{
  "dataset": "simulated sounds of rotating machines with and without faults",
  "time_shift_ms": 50,
  "win_length": 400,
  "kernel_size": 3,
  "momentum": 0.95
}
Rows from block 10, named by matrix and row number. Rows with one number belong to one channel. Each number is 500 + 50 x the weight over its row's rms, rounded and kept within 0 to 999. All counts start at 0. Numbers have three digits each.
# filt: filter width-3 conv (model.blocks.10.filt.weight, 384x384x3), inputs 240-255, a 3 kernel for each
# gate: gate width-3 conv (model.blocks.10.gate.weight, 384x384x3), inputs 240-255, a 3 kernel for each
filt.234:405446521592561565541561601445438467495546491550516578533533556542543522520400433519464574512604442489500558495529682463463436601584504403467499
gate.234:468539478422388478490502450522445464517389482433519438478523631475541527444490533503550575567541504444543466500508585531606524499481450382519468
filt.235:532471464521568572435441472536502474513455404564507501484515555452568522498516493528445407466442378544579557389459476500478497535547430457483532
gate.235:474518588489483532503535546458508597523578541549575543507621482532406435478542551561454533592557487431490452475504487485502515452519543520505490
filt.236:538557460530530530551500594532590416402481528464518530582594533426458446498510479591519474484533566479516498486423553511486445496509478453529531
gate.236:546511487498516520473512452542558576489596575526514503499488510498509487528494491485488556476492499520499515390425435444430387446505485505482511
filt.237:507513467598473510505504528518433525455480468534571473502452479361410492523508568492490618521536551536461518429465490502532489507529535518534538
gate.237:420566596503450446515508576550422486405374515514436512547475433500520570453507458528535470544548521459414372500437483526482578502420498491462492
filt.238:563432451531467553518462521541444521564532535572494434420411519486492459523492543528521578556538483562468558510516419503462560529454488492479512
gate.238:527528481483459488465538512486490440460519477416450452434470510523422488443501465486482492552539464471494587424447492484512504463523397514652489
filt.239:544468507461561545489523510492543568547523490489477503440480517532444458541553465476425440477489547541556498480471535467472425555447512562494520
gate.239:443486593533485515526603469565494494515468537502546554524485436520437586471488591506548542427524421450469545450382477578435481515580423522531564
filt.240:552618564479465524485425506532546508478510527552537464489455554502419439512508532518508516462423422366466515479434467521565528577536566446487507
gate.240:491541620455519493535447532473467534408502513559488480590526480492386578524566533524510578525427459400534476542549442507504521477476516537525509
filt.241:421481505555461537563440458430462395450435507520460431506458606394565503615502520458406561533444350441557482423412448525422338454496439455408482
gate.241:552482574511570595476455519390483473519550491585562470512461454519548623597550480531524467528475541490549519466552565512485485587503477611548503
filt.242:481518463489476562482484438484498535482518511457401472522597595410402460545560425515549649442522535562467539540578521594491491438561593393505506
gate.242:597519552534564464514468487474459578427501427526538515529471477455590502507446544462483491422431512488480552426489497513518512599539452499419503
filt.243:454486564498446417421432469488409534594611572528551556542418542460517536566474483524516506418497480435431591525481530512432550484517483450510524
gate.243:540487451484523471462495452542501391415511526529533567475505359434516492535525452478489511548488519639538548520511545465415480483565547499498536
filt.244:474509486582425525507578509546481575452548461426602590455511390476430438592528540592423524587600473480466510471462460530562561428494450538504527
gate.244:518461548497561521513604480463426522510497531439574509571412431573492550467483499577525500483533489490463411469462513598524486515512474465422561
filt.245:557581525439515415496552517517527427416390540578625552507547577449426477525472398593533563533472553479476495489513431603538553439527479477416450
gate.245:560587487433437480481496520510506464557602490539550572425363471530457607527481530486541511495523489459462507577464471415418492529539518566527452
filt.246:484487515533537547480545502492432580540481491366478432485412488450476498547439418576520417415475463471367477513508503507454515550617488520454533
gate.246:488491562473510547532576564502582435484563596528490499499503435557440490531470435433606588429467492424414457497529481434532548538497474520514435
filt.247:459434488508524495542426480429502450463390571542489498467591601491531473431434440532442597553455496468467476507519571550529506485489462457563416
gate.247:556455505472523550519645583582379467476486569543527594514447417487458556486584564402436496469513500445516501468501476552523489483520476553416515
filt.248:534446460531488449466508514501472513435470423418506476450528450586535482502475495456483453433422445522437555443518526520510484494427497533434587
gate.248:569453520513459468541444527473581576544572505390539488550507571495546503451560521534517491527411439519583549538430476509446559459524481500367593
filt.249:501474370426407507488418568469488468471456487480517555579443484512432485442396506587508503497550516500513455480514578499549591554483438543561553
gate.249:594501524444486471418485464483524534430505458550365432630591486572438470498504569507343400488515544506574493544640476482471467455501509565521537
filt.250:472480443516511512567498515495553560451533534554549538554499543539513455482472551472505479545387454426480468471483543534529505532445515528505505
gate.250:550494555468452570613526405468574539488485495497537480521495495576547509411508602521482538526504563554544529502418504471411475499509515476482498
filt.251:492431476485492600515530482606514558491443351510548530445489551509507423493417513519571473512518518555500499473387522488532505497513492513483518
gate.251:557438407517529534436491477415407546534482466445497531490573564595495596371411482533443549436509457479529569500417440594452464467447435495499460
filt.252:570523502500462528505464473455441426561440524545559495440588496564574511518468462449504546443492383503442545547531490522561592497614531506525551
gate.252:508441492444480412529509466473487457563540546538434526383552609588503584498412516461442543489551476493512592594492601564460630567568539488477437
filt.253:471498437461466490475444578428543457440554485403469482615558571518475568444419415605501436495543585537494414379465552512599405561525472455407589
gate.253:460476536537587557526529411463475435503391542565492484512443519473499423426458497520482474586534539544511550449486536431461399491515486555474578
filt.254:581543537471310375449477472494486592506454516447462480460503463481504463483505596516507553555563544449399439427448497485592596440449542480501494
gate.254:485494557447481478503508594444533464514595521500539593598606595440515542503466504467499520540559511533586444570587584536469482501516533545520498
filt.255:441448539497493423501518610445529535632518463500484610554509508596549504456473459538549481509560479584483561626607565504486484480542512450406479
gate.255:504548482490432577499581534459365477491524492538520539550540520481543504558561580470531523547492467552467502581612515505551476494479508549504435
filt.256:512558538501449418485437466497414450411510448507388440525533566497457448482473432582553567542486504445506610586461459500459521516484501534489399
gate.256:527539539517469463536524532518501387442527435541563462470468462557516401500542470443475579524546482514495479567518379568579529447469432545455485
filt.257:480453509493475413533453509557545475447526506505490550450408503456486534485461445533532495444448453512527607447450551437454493509548604510512566
gate.257:441434458514499529502530562450551553472498463504536589570468559501524505557563531445390478541486485591611603527480523526512491539495578478493509
filt.258:552489550502486584493459421528420485479495550561587528529558502379450496621495482585491400490489504458468531507504579483531478513536428515436457
gate.258:423489560414492456424471440507538571490470454486453578610584526554663586467504466432480428479509522447484433538465435470557562479512507506510509
filt.259:543509546479457418583522539575497531453474492447510511519493528450553590554534489569491547522486547540573557537463499552470439456449458568527534
gate.259:519541504429500511535509500563542443460524461496447506515573533473466558465473483543560444517513485480473546553619547505467509469467494503543531
filt.260:492520441472484488519479510518463436508460578488511546486542506478514399539447518569546534570401477506537525490448512443505487520487445514445459
gate.260:492475564523511532501546486546504475454504568488512576558550502508535571525525510493495487507507483487517464487444457525539531593482481445521503
filt.261:532498469535605491528527511510426455437513478534447471462440500487463412470436439551556600475429486563496554562588585543559548541514553506526542
gate.261:532577546576562505434415502516593561479558568492471484522509488460486587563519571393556421463453533564496437501558453448485370485444457513518478
filt.262:486519428505463425506507518483519472470481463446461531556539549441570449448505418505536512525464470601560481462523393581502581515518510432490487
gate.262:554588577562583467484456510503520540517517523463521513583549461539564479512518534475550494462584487470485422500460651489510432505524463567491359
filt.263:515456548463487533507499485525508556490507561497497480462521464508461505534589538478486420581537506516495459607561537540355505440529456493469490
gate.263:495532548524446485526488471540583560457486521454434450497537509428469525423454437509473407472462443493548586516408481409501498538559444541621545
filt.264:440477503464481443516524585552475532564494440569593533498470513526523460506458459492541496500538483476474537437478549522528580488506526590456532
gate.264:542527532486494543461462483562509552483504629449566520516522487583428602505542526496492508487471556438570566529577647526557417556470543529515436
filt.265:493520555466504437514502503391482501471553493450497520448497440501520505467423549558524564493509488465541567520541515521521551521505480518593469
gate.265:454490482547490539404476539481505519429452566457506507473527535472501548423532457499432581427376497537550516479533636510514448556526503361424560
filt.266:485517497460548548470542476435482463485535503395499518435404570547540521559529528481576476510471562420444425446499410466426537470486462559515401
gate.266:539439471592536513575513526435547526513460521555484500511495532593539485502496442517426561520413615590542511438517439504450463475462481506509495
filt.267:524466534463511527514576495545576432482449607538564595511520499460540368431555547456471470528480456408563567468430479471491532445554498528514524
gate.267:509438351542591587466537535565494519466482589553470481536480452573551470505470564480561554532629574455358444548413449495546476507478498543409480
filt.268:456476446482476508532476516510443527477419410430415475601545536590502467470477390507523558507473444604448525433477475496478466482572551458451506
gate.268:420539525438424421507477535541570473512521556476482441488470461448489480485514549531445507541498534531529481424462548389525539512515476452487472
filt.269:444475569447499512485553599475451445509445470526580481488475505443437400483534462565579453485448544523558576485521484477488500498552549505562544
gate.269:592495437541501422521414466486513399517467498447470499599584451461558493463542508522531499543579556502442478629462590509541495484433482595568514
filt.270:565516596654509527460527526543495572450567568524478478532433453565472487571383373481532509527460534449540407467465474504473474446486441552572570
gate.270:590545452482442460517544490519551519527515527521542495555516519520508446544600533565459469560510612531477432443429508547504491522522539595492525
filt.271:409462530420465541568656522472431508472566502538519392515455531534547490467566524575580594502534472497402365488508473374498484501561545510439474
gate.271:452565519498536449539545493491473520531502463476552513626543389450553526559555615554565418530564502488600563411517518467437384500513525475484513
filt.272:485464439586492456464524584560599518526558472454530487544553606456542506525527526466468451422529446508464512506542566563524396429521455566500530
gate.272:455453585408423479496564546490448495474447535527488488530492524521539523553492376380477564493539556470461510553482542389470566554500478516375476
filt.273:453444447520421460461460493434462433567562502462467520569557466487473431588484642481435529559484535483553537532462475448438449514523421509411509
gate.273:531459546453524456476503533442470436500464461509555488561531511502479477512455564470598492540525587509462548508488571542503470503478498505490509
filt.274:486548580495454484577492525533385408454407555497525485535531496462501532532512460459372431500463565549554525433492470542487496508421466505536555
gate.274:642488440497482512485603438582471466493486471479544523524411430508536445547465484517446467411480436417445449525479531456475489485516444480493525
filt.275:543520500420447545471487502495586397533595527479523487436461446446429506522556475565493536458553452434532454437413452519569546419457527497446514
gate.275:611561508596562525556461488501536373605533476562483448533399537490449468570532532479533476481535517579468531459537481475481417558565553450547449
filt.276:562536337593527515551570626531463459431487574436460479481463486495450503515564457512466491500516606541522521535446475504544550505444440545512497
gate.276:553573684495422499489464460532434516531490593434536559546492477389455416398446494568575600490530530406422496444440459493579558507500537387480488
filt.277:473606397533488470496554486544484469447605504454446535563601581525488616492509452507458452500422497377526608478470455596508498501524556546479478
gate.277:540589548485521557484420494527479417505632600585453528592493469538451452539485423530506463518497538440540547472465553448555487437501519513526573
filt.278:471453466517574511566529408524567494597525539518481433606528634407470496530587469497479456551493547519547490474598511589637517530541472496528631
gate.278:566441565513448448512482473432347476565474485606420429521509532589495493543504496457486475575516543579536565570451541466441456430459557537543499
filt.279:521514478485476484443500514437441463466553499487506387500490493372467508446508510492519490486485517498512493442624547482511557515498577615508596
gate.279:450369367526612636419442459489545566504576489477563483554527525470530479472518459483597564464511519526420537538429547471453578470482500488439409
filt.280:392599473522423548557483483583538577503434492496425490435569471501575499606460537417531509458472458445387520496473470427522529511442481574492519
gate.280:451541552466519507525549522473536503398477457527446495444495524571531416403549477419542514517553517448529555574475448524521529501474521556539532
filt.281:468397452502477487439511489490433472411490449428509462471504365479452455542533501552484563561468544500485581536497408500484474493474528565515421
gate.281:464554523597572572476442556558582535441548484381454545562581509447505632519561522573523536531493574551522550461402494593468488498537477494584510
filt.282:601475471525555525451453461476420448474523513485488476505462503489446421574528546360375365570515528513517501560514463544551514457477475584511456
gate.282:483441512432417347503560541501472521547525498454446497474549481505439443537547627586517535422513514483487387599581532493422408465509578484485567
filt.283:504451505457451450492410492535422442498488409585481516438555511402409472492512447401457481545527456497457530492527489453501466497483490580530553
gate.283:552437493495575552524613588511533560507609530517507429490500505422499449440400475352551552453505611430533425533508505457483471446534523545556492
filt.284:428516386422481474538555480573553484563538455576471533500566481592438386541555414479522668465523471388499494544488497565487515467488522423525517
gate.284:547582495435539436532471563493559429443499499501523501533505451452443587457601449494504539496557490452540451516495451454491469516552503394514530
filt.285:499537576494484458508508456516513419544439378445526542385374476443552494547474500415460477451516447351544572449388496548502458484448491500486526
gate.285:532537646555456619437442508447460521554542556494513513468564508416502502454477547403512487472477406506550563535503497494440417509518513512521475
filt.286:467546526472456470483550519555529415549536448488526508458437456462492509508446523507492510453581507484509479584530516491556472567525568552566475
gate.286:593582603490463495439428489563472443539499461502507510604579638540477501468509458482504514468490462510592479512469569501319410465462547537489472
filt.287:531499512577589557570452452456475447486444475543570497524519408551529502438415445423496536445471447483436436479467467490582449472512531547598545
gate.287:538466394569479545519562566535512462519505561421469521538569531546575530408533465503499496463506507517456507396494492480496375500529559433375422
filt.288:455485488450486496448596485524498465515424445483401456469508453434461532416455434496494462502429469507441542543487553456466548500498434494474473
gate.288:604628451507506496586570447466621523520447411440457522477546514495530565610490545478498453536534522483580522473574380543457430509578543545552511
filt.289:460585515550495531505539507541543441521538580501490484544395460517512468438483488433451520497568551550483402488552559583521563482539567446489609
gate.289:551467395459475427575511531465362523508434469487491500541531542512475469559532514549543546458549549543553597472503495593500446466492485510521531
filt.290:495426491492503413440447467532547509402432520529547589626552569524574576542476440509523487464427496447551549504396593494479582546564496430443459
gate.290:616548575506512525477372434525446568519481479512483486591515503538500495547457523435515574606505584596525553477582612524522568561475473447499549
filt.291:551676532543537523459483486516523475513503551460464487495502583536486442442501470595521539579513487452515411500476499440496466540470512499464519
gate.291:545494578534447528488491480477450566537522533496446588494445481425450448526587513459409392514540560471460499506556518437389507559601480577457541
filt.292:454527487492431481433535487477527413491545511474497469613498510561469497406440436544427610588591494629540561517508502457456483520477447532479433
gate.292:509426503525509519501459516584449476564521557460492505478536567470491530604493495528510520521492463444423593523479559467536551452481523445476525